Weights of a small audio captioner: encoder patch size [32, 4], 39062 training examples.
Rows from block 3 of the text decoder, named by matrix and row number. Each number is 128 + 24 x the weight over the matrix's rms, rounded and kept within 0 to 255. All counts start at 0. Numbers have three digits each.
# proj: attention output (decoder.blocks.3.attn.proj.weight, 192x192), inputs 0-95
proj.97:118142147121110133183107144162159154114144095134112115127092121132115130130130075143112129099107110085136143101162129121137133142122106164127134096125100155120128114112152140111133072171100106161141144171091104122163121069077081161113162148123131125131156141113154137140114092130155140130
proj.98:136135138129107099137121151128107115132092177147131130113182116137132141127148137166134109114145082166097160147088120115138127094121114097127151125135116135143105136174156128115157124142102140096081116125096130122130128104126128101114163135116139164110138119098143153120145172098137122166
proj.99:145113105130121123153134120124104148094128097106161143113151132154110127131136122133132120180118149133090122138107131104109139104107099102116173118098155121132125090140143105147153117145097138146155121131145119149120108131144068087101125115143156126125163139168122118159125119150061180145
proj.100:098130134108149098144130087135116130116164121151155142116092136106104122156173124101130114164104119107148144137123143122182152082155131131134112118124138134109121089117155148148128100115127106104158119140149150121121140139131119114139143105091139110106094153117154142170104110159102178141
proj.101:143144126135148154115109162181138110135142138117129090162108102110176128099158161119125132158114126127134120138157120119166117136159098130101161124109071087137140133143134103128125118136125106121169159119141150124149195133111107129137135115110167128086111144098111122150125108123114152132
proj.102:102138164131112112115120133159184156145102149109132132145134142153152166126130093120131144108111100115150089097128094126156122138141091098121117125150196121133088182162138126098152141129142120137139167137088107135125166085117114150144118130160166096117107084171137163131170168128084137089
proj.103:146110111106162157096176127130158115155094102098160104130128152104205130157099103138142127146089138077136139119154148170162131141092203094131139137130171164133186130135099153084106171085168119112136088142134105146115110116100107134168130139103169137152132130128153147175159160134095124127
proj.104:155176132137111164152139088127138125076100105106101138144115153116114141116183143146135127151149073118160164106102125138104075127160141165133151137129177112091111116145147125135119133103149100108098116120129149145101186129168091105126136121111165155145153112183125168147122121122118163103
proj.105:149165135108158129136127141124136084119144097130155117113102129089132129112175111143145123154095126134117132130143104114124109099139127092107142131139136145114144120158122122126158155116117124129100082124147161131082128069150115142147090141102125128138102176126143123138160122134152095103
proj.106:141106132105125092113131120104160130146163159133094130135135135118111134096085106117146106145162149116111149121166116095131112095123126130113092115147081154150157132154154134114130100098112148150144145113117133106168137170105124147124134185127092124139108102164152122117124119122123138127
proj.107:131116143136146110102159111136120088133118113143141143106161172123148100113129151108090091148181117123118120131135144130126137126130115112143153163148163129121102143105109153131127120141124122113141152124147136183105152143141167112175126129138138149127127159139082139138133147129136130103
proj.108:077114118116109123124091079135108130144120126148123122151129159130123133150168130113101117129121126102128134124102164135121142078123125139106147146131152142116133161115122106116137094134141156092117162143070102109135175115115102095116156182123121152139157162162153192160130174112109092159
proj.109:120100114127121118137115088160113128121129104121131125167124118147152141131118100108138126092122152152123154143098130140112107123106154126118127127094089097106096154110099110092165170123136156132123129121153143141127130096123103173132127141096114124132122099171127104148130134094137109179
proj.110:119123131134152143127094160071170128151107165152110167108147139128103133096114123101119137100145173124137127098118168140124100170133115093152130152139133110083124143136171128123120144079119126096138072115108125128122077102159115146095149094116117153143078099131144152163121117108102148100
proj.111:137051103166100141129117095107147135147095153107124142096199160177123152116089142116098105136159058169176137164078127143119161152077140095128144140165140140147101094133135155125104114095164116087117127116148107117134152130092144118132133155141150217098153089161138145153149110132152140132
proj.112:071098139134124121129105101166103133118173125128160088139115160115132137101101149130111139075147133090141094116132100139146134141112096126103123117079140128187091127121101117099121112138170151110063180123141124102146114109133107101148140115117115143078129119143117160156155120155091143111
proj.113:167136142141141067104116136135119143108134111139142142110132133097135134079116122141148148165147123147135157108140151126128111122163113118136118132153122168130137130087158153123173156124108115145113144109133102139122169089088140147155116142127104133153069116088067134126089086130118141080
proj.114:106161157124132141121186109122117164142148126131123111144094137118166134120143151109145119097088121092110106122125129101141140133108141137146135104109119099171117146128071142134078153159142161150148177120173160120157145177100144100132150115124101167160101111167083112119136114163107123103
proj.115:136139144126130109106110090107140127105134144163116158155146148121182113123148135087104162166131186122137127142104137064176122111122088122159151143129111131133103151149143149146113151146120134169086121176120154124167138132095112123141115131068097096112143108109086140136134114138142091131
proj.116:075110148128104163132156152127116150121124181150123097137118159123109118163120129155077122158134194158132109107096161126133108152128130128127159176102136129142154155129142164155148162139146063134111149142140095134116111120127131104140107113117152157141150143162092138128091093101133148117
proj.117:103158107069144072143108176108165108136133135155079129155117150109109139156075127112116160125162132139113151125134083136124108126130147121123113126115117125176176135119123151110112178091111143174137154115170141123077091157126110130119108120075125085151178119107145110123145145085137122120
proj.118:133145123142108121114109136137160109161103117131097127099116130156126114102162120111136107142096131117136133119076080135109143106130133167109153128135123121115163122110121103139153151105107130115112139107145121147109155145136127164144105097127105114093147141110136134148134127116138156143
proj.119:094143162158110119117129135112139098094149086151127112127130152087139149121122105150108145121141104160144136105116109146067117158127097131146129131144167117159142127127106150137122169114111128122117114144156124138128166098129137167106159112145095146139085127107122142109077118154127099157
proj.120:098128156155170125121126128137153108151141129101138120097126121167137177109132179111126112098115145148088113128105154113089141113136152077112100129142169126134094086109148188108178115142135108100093137078133156138113127159098157094139172122139119114139133117106090135128127117104131159134
proj.121:100133151140107128131076105100158080145108142098142151134150105131134162138107109157093117116146117127104133133137127165102113122183142145141101128137113121146139157133132116169126117140137094128130121134105141125145191121151128137099119139099175124098141133174094157135117134146118134146
proj.122:100129142109107117130132123142104160100166098156112103181162091130116117144130134113143109068100158089118102122116109176108127135108114144133116096120136160092100167120128095112120154131162135165162103073092116133145182124124121122123137118095134131129105077125169138131178133122111129124
proj.123:125155142157155122158143130152119100118106156105139109100121120108135106111122114139118136150137151116136124126074153096095127089138110141138125106116127108160157139139120083115119127109128127120142128145130121171074164127106178123108128106122146176122133146166140152151117128109105141115
proj.124:099155162090126138151136120135108106115142099133146129125138135135106140151140160102101128160164125116119129141105108145102109121089123133107152155148140118112151142110120142155174135137127129136152096146100121077168133114197119145160118162167084159077159122123101139104107104140149105118
proj.125:140137106154109143134130134122182104133142096088112110115114131172126139126127102102111158119122117139119159118151158113117116114163120127106128128189098127138096148159122158116126148107075139135144122135165197122173139095122096146148088110171095145091102151142101148104115151134091146112
proj.126:141086131091118144181084139143099137143099179091069094132145120131111110139108119139118126116135155127149101097127128136118141158110132155135135166125105128142108163111177112144125132102134108140064110105068121093125110082134092118115130129111143085149128142128127125098149124129118119145